A small image captioner, trained from scratch: 32-pixel images, soap at rate 0.0041.
Rows from block 3 of the image encoder of a small image captioner, named by matrix and row number. Rows with one number belong to one neuron. Each number is 128 + 24 x the weight over its row's rms, rounded and kept within 0 to 255. All counts start at 0. Numbers have three digits each.
After each neuron's rows are labels from the 100 images, of 14848, where the neuron reaches its largest size: "strongest on" is what is common among them. Only what is clearly more common there than usual is listed. The data: rendered made-up planets.
# gate: MLP gate (encoder.blocks.3.mlp.gate.weight, 256x96), inputs 0-95
# fc1: MLP up (encoder.blocks.3.mlp.fc1.weight, 256x96), inputs 0-95
# fc2: MLP down (encoder.blocks.3.mlp.fc2.weight, 96x256, transposed), outputs 0-95

gate.11:174103089143141160140161143153094102083135117109107144112114153106144146127136147151122174117100127152100175134107151137081143120115163137141071114134155089130113150088124124126113147187112140122126173141110122159155117142139124131114142105131128091102080081142134095133114129100132140121
fc1.11:190115156120110136176133139115117118091117095164136133115101133108142134111134148129115183162149127139144136122126100117129114083084151127125053148139123102154135119103089121130107110176109151140145164109119121134180125154102170129169147116134142079115089131129124114134139162125125129109
fc2.11:110168175104126123071135131124103136140147159094067131127125124092160133160110089137103176080088128132136149125106103153104124190100161124123137101129162136139139094113123145144168129111116138149133162125119130134143153162136128120154076131141108135137123118117125113123109098163173120121
strongest on: lava world

gate.88:139134075156111134131174135194127119121174123135099120126082171095146122126136095134129162123129124081074147138094138107077121150101101087141120133141129102141193156131135112123122107159127141133160125142124128125102141144128147166130131098091136108133111118151160087113125146143128144139
fc1.88:072093129101138102127125136195137127173133143112108135156160137134116159135157155114138100128087128156139145156133128111097131146155091115095158114134159122166129128130183140146143142124141108111131080137127140111143101098150091094088146133112135177150161121132093148119119086122119093113
fc2.88:114104100114134100162144142134153115107077138136146147099125114123126130085128139157152099160124121110106137125157132087156167057157125127130120123094113142145160144150122111109121148181119115122094143128175135134119180123073116186098120137114129119116138155119139148108164139117086137103
strongest on: lava world

gate.235:114169150126094090110106101100164178113139117122108189139098089116139098096123114109153127121139116139145128076131107106095130109148134150179138123109127125102115133124121142137106153136108140096104150150104136149152143163101141144209158173124149121137150110107112116118117098157145130133
fc1.235:124079094136108118131132117126125141129153144119088148138094152097121183127116146123133100127096124151094135134081158075122166164144106097119133116146159122132073142109138113105187142129116151137124092165180112144112121108152125129122180142096114126144136102145092118124099115124147157103
fc2.235:118144119145167143084105144148143111112144156158088122148151109082151136134123084106139112114116115075153115091115149138104191139127153137132139097130170129095147133102149137138131152135155150106131133117152111137150144156172147146125098148120101093162137069123106146150113069127130149145
strongest on: banded gas giant

gate.98:118105138104124163105120123121121162159087160126114094120153150166133132134126137164145122112115107126125103147127132137120100168143118138082145112105144121133148115100109146125166085091126113128123139129170141131060183098127169103116106096131118133198099111144185125105124141135119148102
fc1.98:146139083064153158119154105129073123104128135152139130143151157134133135155167121142122147090107144133075120105137111132091060144109125126137102125127121130154147098102139128115130109151112134091123115157122147134117089102126175124185082136165114121157116120116162130110149132135150112161
fc2.98:128121094109134133156105124132120148111111143144195163122095130118131125104136135138121132145095126123125175095148139138129139066146149159094117114104129121118136144139110104109113123169145154110102152164184130158126143138100079186127090157121119122092096106094124144114146096079123132105
strongest on: cracked ice world

gate.186:130124112149113064131128114137165122127167135107076131165089142122151133092136132106152120116156108123138121143093145101082128160146140119131139159135139120095125174119165140132114139135123146115116157159132120164116141156118137121153146175117121168111101091157098109092075110173148128082
fc1.186:105124151171097105110105143134158164147153084088092162127077117106112148100113137133148123128105110098136149150125136094103154150153122090170118110163117120113080144123112113134128155130113129123127139140139124158117136188149122095136187146119114130109094090104114093132093120135146162098
fc2.186:133118100158214133100160143112108083138158148163100118161175123093163105139100099131143104124088112117126137115121145107106153144136124136149112089137154131128155115170121154142118136157142120136125144113145139097165142161131147080124110121138147109118148081130141157160103122175137133111
strongest on: banded gas giant; cloud-covered world

gate.113:112166124148116118129099126085122098132153104119163187114114085124151137143147131138131152115125112091100129090130116132155146062109143134182107105185116101086114151150093116103090132096108131108134140108107129157173156142136126143140134114147136095124113114111093145162165144133148144126
fc1.113:122123172124117094144098162064146153169122143124206148097125120148113094150116146134151177119130123101171158125132113142177137065122118152138123117135107139116092114140100121110133119111117120137116173112118120132158133166136096135116122123117138080120125149135112157141180119127132139146
fc2.113:088113135142153112141118119134111118123124110149128178111099111160145113121114111146157120142122115145120154112111148114185164082156095130121091141073091153156163107160120100126139155131109156138104149153138153133121124120084118144077110152130122144111140177128079142111175108090114119104
strongest on: banded gas giant

gate.18:129137134138115109141099112155129195096097123125122168113114086169164155127146130118132107122107146149128131129098144127140097120129073160116141127130146130113056181136105095136141125140104143100109113134139143149135164108115151095097151171103123145089101105097122108139119123127162098170
fc1.18:164142158119126102113130098101149157099089134124157133154127078154143096098159114105152140101116124156147123120141122081131112114162145151125143114111153155147099155147080141096143110161120106104093113147161123153090132137108120108124120190116106144082168105105090118134104115146159137149
fc2.18:139141099159164119141121129123107107094115098168104179157136104134148092141096124100112154129119115102091120042099142088141141112100112141136115130130125115133197096162160109129113140168148127124127136106148152158177173137107141114111113131139123088105129098142132125129125126123150116127
strongest on: cloud-covered world; full

gate.172:155127110136111122128125141084099178125159121129074138154062140141168131114113115097123144130144117107129102101122126114104121146137138120175104135144131109107119152124120107117114117175113151105129143120130108147066128126093181139163131163126114134089089119145123107075095123158159163106
fc1.172:135129103187098099098106152155146179132152131098078137119061132101147116129113125133120126117124145109111116127116168131074159141133146090174127094137161112110133181118132142142155134161112157091112137141128137117105160131122164146117158124123138121099139124151147128095095138135162150092
fc2.172:120138169148135182125100146091078078138136116169137104132159099151129108133109105111138158101155111145109108117099092133112142088128153136098110134158100141106142097091135144123152158135147128148140134121157108134136079161171103138145097127144135103166098095122118153108098122136170130161
strongest on: polar caps; glowing rim; lava world; desert world

gate.31:123135119155126087108111107116186158124090141142141148135095106150119092150096166136131074142124151115147120128137087126083107130108071199133140170129138126111144127138134154136132157157118095128105164102151137131144117118159101149138155103086119126119142104188138116123119138106147142129
fc1.31:107125157134141102159128084145152144134149165165183101077180180133096122149138141113142114138121122136105089155152112128125082117147147078068149131133125095148141104129140068146143118143130132143106149155120132143122137122132125156118110108127124098157110102107176128088125119132120113132
fc2.31:200160141118116157142119145142127115146161135106139081095079153117107144117105126118149112108129154141165112152144139143076145136177120164130153104100150136094068149119104163122158146103103181120137149160138127142131113121127142122125123139148107136147092116086127145120115089091124117125
strongest on: cloud-covered world; banded gas giant

gate.47:104118151125108096116115114127172141167117149148098104105129125151079184149122132161176098163123135165153117164149092126135118126144074157098190150133134129119124128113142157132140146097137097121129139128151141140088137109159085089088143112138120148176156125130112121133144101117123118115
fc1.47:130098095169121139141159133122134153086162091130127156137096182115146165143122128107099142116146111112085124114130157103111123105093129132162088126153111105177097119125109089141075126168115177110155125110114108113128116156121144121155121140116139140070113123117121100179130144137115105153
fc2.47:124122101102101115171114113155160158090080102127149142112134079162119160086148174130132151124126130116102118114126095131176146069150119167128086141107099131152135123124158106116097131117129156112118153136114135123151144119131096170132072154121139145107138137116119127104183132107104105123
strongest on: ocean world; full

gate.95:100118139130123148135156084137092132095095167108194117116147123191109131142138143149114156167160168152132109088151118133113131083134086159114143134117138138135159089113091163144106139130134089127170118127139158138136112118104098092112100093143118113102115140120114130165140117130108122163
fc1.95:085095120152099084151127149156159143097159107134064185119104137095143159123122121117138134127111093126138169138111148136107148133118149086152128095140117104122112182120155103121134140122165130116139120141079140126183133121148103126136164140142117137098153134167126165127143151112151123088
fc2.95:159096113100098118130146110174148156129102082125082167122069125112126158116136148156096138141156150121144125161126127154126117137105089116148113153097152089156087154106127133125099096133092108112158149135114077116133134103130139142131169148110130137140147108154137101133166162090138095149
strongest on: cloud-covered world

gate.114:125177124148124129103103122130159146119153103125096139151098129103127097090121125106105147114113120100129159099137167106085166126147131090160146115180116140095155162128106120131086111130124139110145115130130150155093136130117158190122155118125139142076110120141153141078071105117158145124
fc1.114:110117135136148155125139130127103141134108164133181077108196106168127132169096159144150099133097145116135145116147119159113119100121114162091105120112113137138149093159115126116171148108155124143142131118116113112132120153140114152082065092128149120156134124088133151149152112120083104156
fc2.114:097114125109094079149122125176180141131155136095137136104085139096113141124150147116134098179156131103143115122165127149143151127127084139157161171109155113126123138173126085134107142141095095140118103103157102118093134123115160160109155101136074089135142127120134139121148111146103115142
strongest on: polar caps; desert world

gate.162:110156150099163150122096111125114092145112137112106108118147093136098093133139123172125109128120198211137124175129120171147150170133100149123094135081162132120127126126119166131157104104118122108133125105119123130142129118131130139065103127121108106152160147101150139120131097130110114121
fc1.162:128109125167109095149154155124160167098141091138094141107083138105139119105125151120111131096148104077088105089102118145111105131109161118166119143160104088112105173128116117145120123125120127125141135144107099112132137137114110161161172177092142167102096127149115116125109178147142107141
fc2.162:143121113074111092141094113142129170134136108116182120113104158133097096107155158136133045150101137134143092116133118101110128088172128144088160143118117111134123146124159103134108103134148104160112109142102146114098128129109119130155133120135137136090095146108140104139168134117106115075
strongest on: ocean world

gate.7:139113145132112075136127121102167156140138113144137150104134067144121096136132142161127091123183089105162091115162105083197114070154123161113129132159115143110127167118121109138109096143181124136137140129096131123108124138117132112117138140156119141108110143128119092113148109163146112131
fc1.7:128132127135147144131142114113111107138154099130155152107139086144134136133154150117100163131150140111146128085153113106174129058095136140153108137126133128151133154120128125151074109164177147107139116111082112143168142130097140143122139101164161113081102180081101118137163140123136113155
fc2.7:091159089129170110143102133098098123120123135142148159130099122149152117131121140134139153143120106140113128079096134118198118068120122132126108113108129149150170090145158097116073106102143146136124143121110161136110127114125108171126099144154166141091094154099139159121116114154106104157
strongest on: cracked ice world; banded gas giant

gate.233:152128136199097118132144145115134174134135109113094157165105107136169129128130093102140115110101108156172163140115130096126136119135120111134126123159156105086103165106127123138121120124095119110118126141110098128098148129091120123159186182135098138133100125144123099077100120144162144090
fc1.233:159161139127150167150150117118094152100101080186138093102160162113117115135124136131116129129128106123170097140152097149116142127106162145091102164129116128138158112132100108120090139123132131172134164099109106092126131126087073137130087123117120133169139135124168139130167150152098127152
fc2.233:098113097105106098172168114144150182116098127112126145112100128103086157105167143101121146117149159162145117155162117142138110121120114112150109141117119106150116155113097118106095068055141111108130131148120103128088116101116125147099115141100143157089115162101145122105119132121110108121
strongest on: cloud-covered world; banded gas giant

gate.34:162145142125125169135141130162092083069127086160155108141110100142127100123122125154072164163113107139153112119151163145104120079114129163142085137147133143131155155123118109118094108147142125137170135127116172143171130149135118154141094126155134113086103119134123113137087145109125154147
fc1.34:118135161121099078126103117084117158161095155108105147129161103155123113151129126105185120159139123151142176161107089098181113130153088143125155155127115136104115126122121127106114179155115098131098101141140134136134129100106092132100164147146134130131127141149111124073153092113143137103
fc2.34:075097108119129100166105109115113158123096128114136156085118127168142143109144179089120158090116115141112141145141112147190103107135116154135093149105092134129088106134151127076124114114107127098115137154100144106103117110129140131158120128115135163063112181141132133131117132115144126097
strongest on: lava world; crescent

gate.106:125143169162083122115135139085142135175113165130155145128200124158126122154168099103168128107119130153169094130115094138162101100156105115140144145126135140102109114128102120109147147124141091127097115135103108148106112085109137138141164147143100123166114153111147111072134098129151132124
fc1.106:148136113128132139162145127110124100080116087160140103114112143113127089132099166140105131106161097128135118145135127123140121135114190134136072145147107124153152134112079094115103110144128165143157187124145115112138145146112111132177072142118154134124088126133173104091119173132128144142
fc2.106:085118125109100139159152133095149159085086107127111104087135156142092150106159181124125129128142159152093125149147134137151150083157117134135097118105096116138112150103086122102103110096111154093108149166115111117121100085102093145102122159121145149109127150133137090129130120108087104140
strongest on: lava world; crescent

gate.189:124134121142114132142099156154119153146096085082097194162113065134163126104134149100149160164115132162144117131120113105153104108140125115149092109107145140109161156154136145123104124081169138074147110139108175124159129135102126110131134137126116148082134117124110126142128115127167134098
fc1.189:128100124115147156130120134143119176125164137138147120116124170114126158135078130134102096113128126088096110142090170108090156180116105132119161130179119115143099138106105095131118139148112137129125129132151105110108144175156153107160118161063101150151102103117156108149140136120080151119
fc2.189:115154174144103119123144142127164107117125148121152094123182154102065142137133111137138101109141141146148097138174148154095146151136090109091163149138124139107062153101116132142176122137113141120136118131119096083149081149148118140098114119129104092169137111112112112139125137114117130164
strongest on: cracked ice world; rings

gate.180:113145165164096091136117122082118144130109123109142167116120113163097095125149105136171118132143121157169122121171106138188099096117114144180144179125116128092095120124111130132099120156120134118105139134097118161150143136111124127140144142193141118101119130118070114094137107126155120133
fc1.180:142135113118149142172156138098119107129089118101138124125111109141134148126119133129144169160140144136160122112145098108145106078112133149161089143121078129119104129131104127120040103145155142142177161100147125123165153155107122125139111139153120105098078169099111140131178126126112142113
fc2.180:136111078102141115155131130109109131106094120128124152117104101164114151106118153120149135136123155187119116123137124123135115092141078125135114144079114148159132118166079112134106117090121111149130141157128136095082166092073094129103117133166143161118123180108115133137160150119098091131
strongest on: cracked ice world; banded gas giant

gate.103:146153131115130159136118162084097159102113151138184140163157127148139125130160115125120141116124093123160131115126128103162112118155155131106075109138132111135117172144066127117070085165138126087099137114155136136106138094103129138159130145129111115120091147092155114123127116136150175097
fc1.103:107134163118177137147109151073123127129087164138203188142155122131134120145136119110142150121114118157142135131121110112197139127141126145090124112144146137114087143125096142095149130100130086112091113120166148156141146131129130130114104117132120137144103110101153139120165093115158173132
fc2.103:099118085140137108143086104109105150108059132157197152148125134153116120117118133135125078139104135137128128090120145112143139081130142115116117111097113138168170133146135084113112106216152134139118135154133152134138171124116138152095120138119132128099130146142137145129148156120139140099
strongest on: glowing rim; lava world

gate.16:086118129171093116146131096168126171099164085159096159149084144115120158116133114110147152155133106123128113113169148096151153082131076119111148140170093123140133150147131101112065118123137138144167101142120143140134140154117134145113149138110117137078131133117090137143159138142111116145
fc1.16:181131093114156153115118149070118122138130153118134099098131113109129089133115135129113106107117117111107151109122127137150107168122165111157091110120166108107113106099088141139164128132136142113121180143161115135147131103121126137180101129144110103187103103140186116117081149140161124102
fc2.16:121117170135124105097118130144141141157175132137115109134132133119104094158133090130132140095133130131143130116100121143087107178128127133098154098158153129122133097105138133137160142051182136150138090097107160148153102161171149087146158122122139090145127122125117116134099164133171147152
strongest on: ocean world

gate.164:141167147096136122108104134107114091176124116091151096113164090089115125132145129141170154122113129227114116140137105128138100130089116127103166128129157162120143106093151154123118144124133129139120123120082145110110118103138133126098153139154145113174140149147132148087116147129123100160
fc1.164:104094096138083143118119115146160138102157106140091171122085164114089115136108121111152142118107110106115154108100130160127162148104162121134098117103183132107148153121139105111138132112098113103129122109126146107132134189157142180133130168092148136120136086171126114144111155146139133089
fc2.164:107122122113106132090149118138122164123131108105059127142122128127086154136103117142131104142174158160107150107153112111199204116130126123145154139104112118093094096128108138149119147152089137140121116131138159133166125137103151166151114143119112147107088107100112097141129141107100101132
strongest on: crescent; glowing rim; banded gas giant

gate.55:155145129123158164132147125136104105119149132132162081101167119135137083134130118123117162109139145103110128081128120147111099112109207132132091106099136144135159099127082100125147105139130137111145128133104130119167103105099142174168091131129166080128130126104153136118145160132114094167
fc1.55:115104150133102089107073138118153161183150135095121120119135089149126082096155140089144144141122145108152152161138132126132092129167138096126150149082112140106115109145113155095156106110133140159117149146112135109163134136128130152157153127135148127165131105144165156059098105137148103120
fc2.55:122107137106061146193107106120133148117101115113122128107117135164108149137135185132150157104153146121146125167141153140163117108175129138110114141113071151131117109126120138089139120102106158101121140141132132149121137108107134190104098163113134110093148167089147135120155125090105123123
strongest on: banded gas giant; cloud-covered world

gate.14:144117105153099113122109144130161134130155085101047124177096122121139078106128097127131112133132119132157111139130151147113128180147165088176099123122152130113115148137123137118130101091106168113133122150103141138133142154103138148140165144119125147120122105192132114110094123161158135094
fc1.14:133129123134114150113148131155147161152142104140085148158102151122127150110130085120157113123107130116126132129096145113168147140121172081148113119165109141141099157134127105128065129156119152093116115140122094153074161136123154121156152146114116156115150141111110111109076134160142188080
fc2.14:173125142158147159125118138083093089145089088147119151162152103142153134129087084140118153093105099123126116144091132108125110138110140105108100075151146131112161096114118135139134148118139141139144164099142156155144150151146142083152119156140147112176119108156150148122107123142173163142
strongest on: cloud-covered world

gate.159:102117103139146189117131119106111086168098158108151108124149108150114120130100125133124098153106132127103156131130105144106134091092139136122141136122120150120172099127173144117165131062162096146151121102121125081136098128124141134153085120130129133178176115132124155151143153141124075147
fc1.159:101111122104142180139121118110108092143116148109159096121148130144097125150124118145114115192165144140120141125120138145140161112085119156118139137126123116121195068127183147124113124094150101152113091086099133108138115122151124138129081118158136105150154160129120136166162140156102135155
fc2.159:129143079167203123133125144077146110099144127199153119165114132137136129103136125126111118126122105118090107082069124093122161117082122150125105093152143125139169107175151119138119137134142121122121135099127147141115144175124121131113107138105145122123123111156083144140110107151121132140
strongest on: cloud-covered world; full

gate.239:103153134093105120152121111136135098164115150116117116126137099142087114146117141150158094143129157180150087157160093152127115121135063140143169159084125177133139103129114163116142131065127113130105131140116139142148111107150103120109108126124119124163162116145123113149158097113068122141
fc1.239:108105128133106149097117092164121112133135169119126091159164149155103146143153120160138091122090124160140133168149122130123139146143109128062177142111157112122136118140160141151153104108164084133136100115125119108110102104143122146092146099143123161191161139110113146108102102140097098139
fc2.239:129164163116128174093114112123121107117168153135135097123131157081134167136129116130108169099092116156152140165136149171046126192131143107108121125165171132134122142107105130131158135127126160139169154112103113137119104136141129086106098100106124115132117130139108119104114111113156128119
strongest on: ocean world

gate.174:159141124119137164134120146097083144148122137127114126146174109156162086142174139112156118105103114116158099136109111123180076146148148114119123140124141119122166122122080152105107072144124104140093148107110140133092144107081154140149106118147124112164101125119153103102091133159161150122
fc1.174:112122113053158169168133130140075124160144152163137123144160139164139147143164135144142136110108167126111105161125082164132086167163133128094093139124124131134134122093113111144127127138113109101114128161157154149102134116131156120117101128142093153159106121084167127125111121144166149135
fc2.174:140124055130172131136146143115114127060117122175169144124098114107138131105157143160114131163128104109110136122121139125111150104121147158108087086123148130135159144141117090101093119171123119104108162164141137125116132127126076163117087160125145120102103104098140162145118107113126144105
strongest on: cracked ice world

gate.134:152115148122132153144121134142106125093156126144099118133131137139119146127093147137115117127156153127093134134138144139169175105136125148182059147143068132131108120141102117093101141130133151113156170099158111150149154146119113158135122124102150121102098103082135124195152107134076152118
fc1.134:180108119155141165147155114145120092041137142142101097111115164106172121141120125165104147123136147130121122138136149126125155142110197130142074130128120137136153120119125092127133104154155127138149183108158127100152131138097124165161108090120148096153117142136149125109122131106118119114
fc2.134:109158111172194150101147127112141088170138167145152145145151094116140090076113109134079142120131098090125136106089108102099151131115150137124126120138139141123191132143131111110158128129129121144122138118138136145096169124112119104136155134153110107152126110175113154131092150147164163116
strongest on: crescent; lava world; banded gas giant

gate.202:144076105091113134135131109152122171134123156135080081143166125171156103162139170102131110127144144079116119140138101135080079152155127129117115123100113095160158101119131136108159125161117137141115130124176128115099148087131135126155106126124126107160096117134192122112131132140113109135
fc1.202:126151141110164180133114130099102184090119147147186150123176123153128134166106111136167121101126122116134083140117138130141120129124125129085126093136131130125147159100073124117124110113177094117126134126162134117104166088109139125125108137132106104168077116111170156145146129150149125123
fc2.202:132119112139121154121174109154105137137122118133157134138150110108159129133135076132127123133109130119150137079119096123070157115103189094130158101152118120115127097128131143134153168173146091144133135122101105146193082142144106108141141133098129147155131117148154084146126165145078148124
strongest on: cracked ice world

gate.46:104138136136104134154143124109145157128156148156197113106130158108106104129140122089124186119128111108144159061137098127109101092104138143147143129162102149103150096174134125117120126156103125126108122159095140135136137122112165166140147133085161122096132129111139123080135165093139099143
fc1.46:119118080053176118129133149170107089158126155118105135141118125117116139104105133136106096142129178167139136152151169137139171126148106143100106113124149152165142125124116128132116155085104142142101115091158108145138117118124142101053103104115095116108140137097113147128138108119147135115
fc2.46:138101157134132113103136162138150170134151143108171097103166140157135123124104119152107099108109139099164115117118131136107126138130161101112128143165099105139132132105093127135141174134157128154132124120064137113148131123155097099192155118116173151160146105137106062148110157122100118144
strongest on: banded gas giant; ocean world

gate.23:168155118123155175158139177108098124100103150099114122124130126157149114156145122117147111081112142108149096124100127125119098165140163145129127116125135121104144129109093135118117097110102109112131146115148145147071136104109205136135095148154080124161092125141160102111124154128093157143
fc1.23:117094118209092072134114135151162132111154117112111146123117127096156118120093122107141110163137082121110154128148153108109130067109136107133161118146113126120143156156140133137124128156127163150154132115105115102181119144104131125132194137103145097094125133161104157122136129120145099127
fc2.23:137121193138086146097106111143136136165160127089092124144145153123122147149080138098119141100155156179134098140130123141122120169114116093125175142155109126127107109127145151123153126094132119139171108114086089124155124124139165098122179100152116128162142113168125113099121148132159130150
strongest on: rings; crescent; cracked ice world

gate.132:133131173113116100136126127105158117155111174122133088100191110137110074135137151130163108134154154154134089160145091143128103135152103140087178147102139145100134101129131152110154137115120092141113175148109151113103132103141101126108120130135128119190128132138128135069127101119127096122
fc1.132:148126053140142143140135108132105135085145113137118122152095106126151167108128118126096135094130163134106135089124156135128123129098176123156068122156118116139143137123116118136083106153093188106129143144117100139174139131085160161174094136138147132107117129141147123109107167132151143122
fc2.132:129144130104097137156110137143122159113105078131129136098103117187175126119123163135161122126137150122122103141102139134187114106154107152131106107105066147138155139106176127103081120112107139069104163159109123137113139098113114150134127151144122153088116158109143122138140113115102134167
strongest on: ocean world; full

gate.181:119104072114122108154122139116075143156107148086107160156124096139153115119133119122154126150158188154143132130143136125104109112127111123160126112113161143118100158123092141119106110174107124088122114128174152145111124090139166121102139132178121114100104146076116134136111085166144145102
fc1.181:119121106123117146144149107150147062120112126137102121085134144120104128154105147135131135119114138154103125147132115149094172117127114143131130137141099136138137089134165121135175140135089161124144132125101112098179090145149098175118114138102143146113170145154131127165157133095048099165
fc2.181:111087117095129104137159120146145166135154184111151095096117151145078165135160175125122080143144148154152153157146123154112132138165119093131150155136135136111110135111133128135129102076143125157120118120136119127073092100141146140077114114113114166143136151112091132145123145153091103129
strongest on: glowing rim; desert world; cloud-covered world

gate.242:142177145086137093117132129107138117158109131128139082106145118126120076140091137152140123142121121178135125145106092129119074137163136181110121122118140138112176101120106164127155105135124139122132185139123162127159111139135092128105109140194131111165110116132117114098130104131166107158
fc1.242:112116071110110145117121154159092126098153125124103183151127107117165157130126124121130137132118113082128119128101170152174133121123136115139094115133113110149110156163116113143097147071152137130153069135105161123173136086162154136151120109125103126083121141102123141139126128119177092122
fc2.242:096120124148098102122107090101123135116136153137157187140145116152162119130107136109135141098142147115111154156123107098188107058149167137072102110108134140141127090106143133101154114104128163137121131131138188142076177133101138134165112115131149133116100134122136121132135116108136131113
strongest on: lava world; glowing rim; full

gate.244:091146127134116104091098161109098161099115107112164203106124059133121112122110133100115137142116127111162149108118163122152157117090136108126119110136118163122090164181116140123144153133136154113122113128084145137143125096126162129146132153116143124091141158125126140123171172116170126132
fc1.244:130117098135083146136127084214181142095158125139070091121161113182121097114171119136099087133142121138125145148162134140124148121090107153125145176135130137151140115138118123118138154159101110138103108134137150128119090100128143126139138135126136112122172140125111114096100115107114143149
fc2.244:157110123106140158118161137146117155139133145098092083140154098150124099128128128140089131137146112098119112138114088114139082150086130130179128136149118136139119141094187136154112123169143091136112114111109129115164100105162110139172154149114149118147155135170163150138103172162116139168
strongest on: banded gas giant

gate.80:125152163121120098108092123115131079165129110096097123108121076121113103089134127141137161140163130188138145101143098133169097125101111137174121141075141152099112095137146154137141157087110148146120144135054140131159138131119129122132167140160157101134151148124103116140132131129116123126
fc1.80:130176106164177166095144150103113108084093135123161104144150119142140159155108118158129166113116128076126102112114166163101154151117104147119148116156138122143121152111157162118134148089130116152165125088139128140100140138146108123138119125130100116134118116153123132181159116128076137179
fc2.80:101105103139192140093134141101116098115125202146144143111149133147146134134115107104135122108151134122125100169155146128118172127134072165085130123103165123158139180137117129120164134117138115135114075114137147090105138126148137098092108111127121103126145141094097145152131091112135097116
strongest on: cracked ice world

gate.85:139139112146074147103115127094097125114152127126128153112106085113164114128133123109132129095144097111112106132118131105134115120110187101222134129134118132113133135145100117105148163111128130111122110115144143144128146129095157193182127113125145108134128129114157142085078117117171134104
fc1.85:151151146107146119098107113116104074155086138121171121086139095137097094157146140137101146124131113160132144118104126147132113143188142126110099133114164118105101079124113136112209144095104138092121156159113155134149146103155115139135116127157142095145129105110177114125139118128129143122
fc2.85:078138124093096116190111130129128201111110106109179122111145096144119128139140180140148119108119137146115138134116135102158110085154143131133104143123087148122149110104110080124117128113100142101108140121159121151116125092092163180106094133142141133112116146070127126134154115134119106136
strongest on: cloud-covered world

gate.198:144162134136139120106117113110106155155102131112148135115188112174097080129155093137124114128143161157149088113129077138188092113145115129090141130115122151105118123109124153127087147125122122133121099127079141116125085087089136096142132151163102118133141145126125113109167132157168099134
fc1.198:131128126131123125143174124118133136088147104159102113093061157091157125129101161113126155109141109126106141106128112114096150180134142131163073164115129099125153125114102090133103125163094176120122175129136103134108151172113134160178126140125145117122124129171139135094097126126123149120
fc2.198:126118130096100148137149106137133156129130106099151128098170156129068161087152164135140106131145147192150123184168122137128140115146122092104147139138101142132071117125114137106105105095112135120127116166097132135154095093082125105147137123119116171154122122135160123099149130107092131147
strongest on: glowing rim; lava world

gate.67:127153079154156192126145116112132132062172124136108113133143157055106164122127126133087128111160138136070130144124105141093158132108158133141105118148109096147142125122153126138133150171124130126152157130128097143153071142126115127144127121114129122108137123146122089170138118130114115164
fc1.67:174155130137141168142143144145134090129117135136170090116130138115174100129088154126088159146123117086118155125101146104101131115104182122154080129138129133120144104117071141118138110165138178143140155096128110122161136146116158168180100128127151103108110117161144113137140135111137158117
fc2.67:157142156134148125074160166116123141128190126113125121151100149076137119177108085162111147096124115152128130134092142139072123166127156114139109106149172122154166136115096136169125109127130127149141147131108130122121144173137155073154135127127130134132142106104131105150092123151160151119
strongest on: lava world; crescent

gate.232:135158096124157132138142123124135119100170115146115125141115153097159125112112144117069154115122130134120177124110179125074171159131158145150084123145151118121135179099114101104117096166117178106127142141159124131142140160117124146166136167099112149074110104157133128131110124132153142102
fc1.232:109113197106128106130138134124111153132091137118150136105175109167103106144121119115172123133125140131136105143157091139185106089128114115127171111117099126099142088143138137162146158072138074161124112122121139118128111144136098101075132102162134107152107153088130127136138126131110123159
fc2.232:107102116118068144123141096137092129131152100087105131141135122146132150109130166123113115138115166146117142153152119151120113152132106138096145152139115143110037078131177149086121123121110134130099131152082090118150113122128144139132190143148120163141126116174143147114107131118129123151
strongest on: lava world; glowing rim; polar caps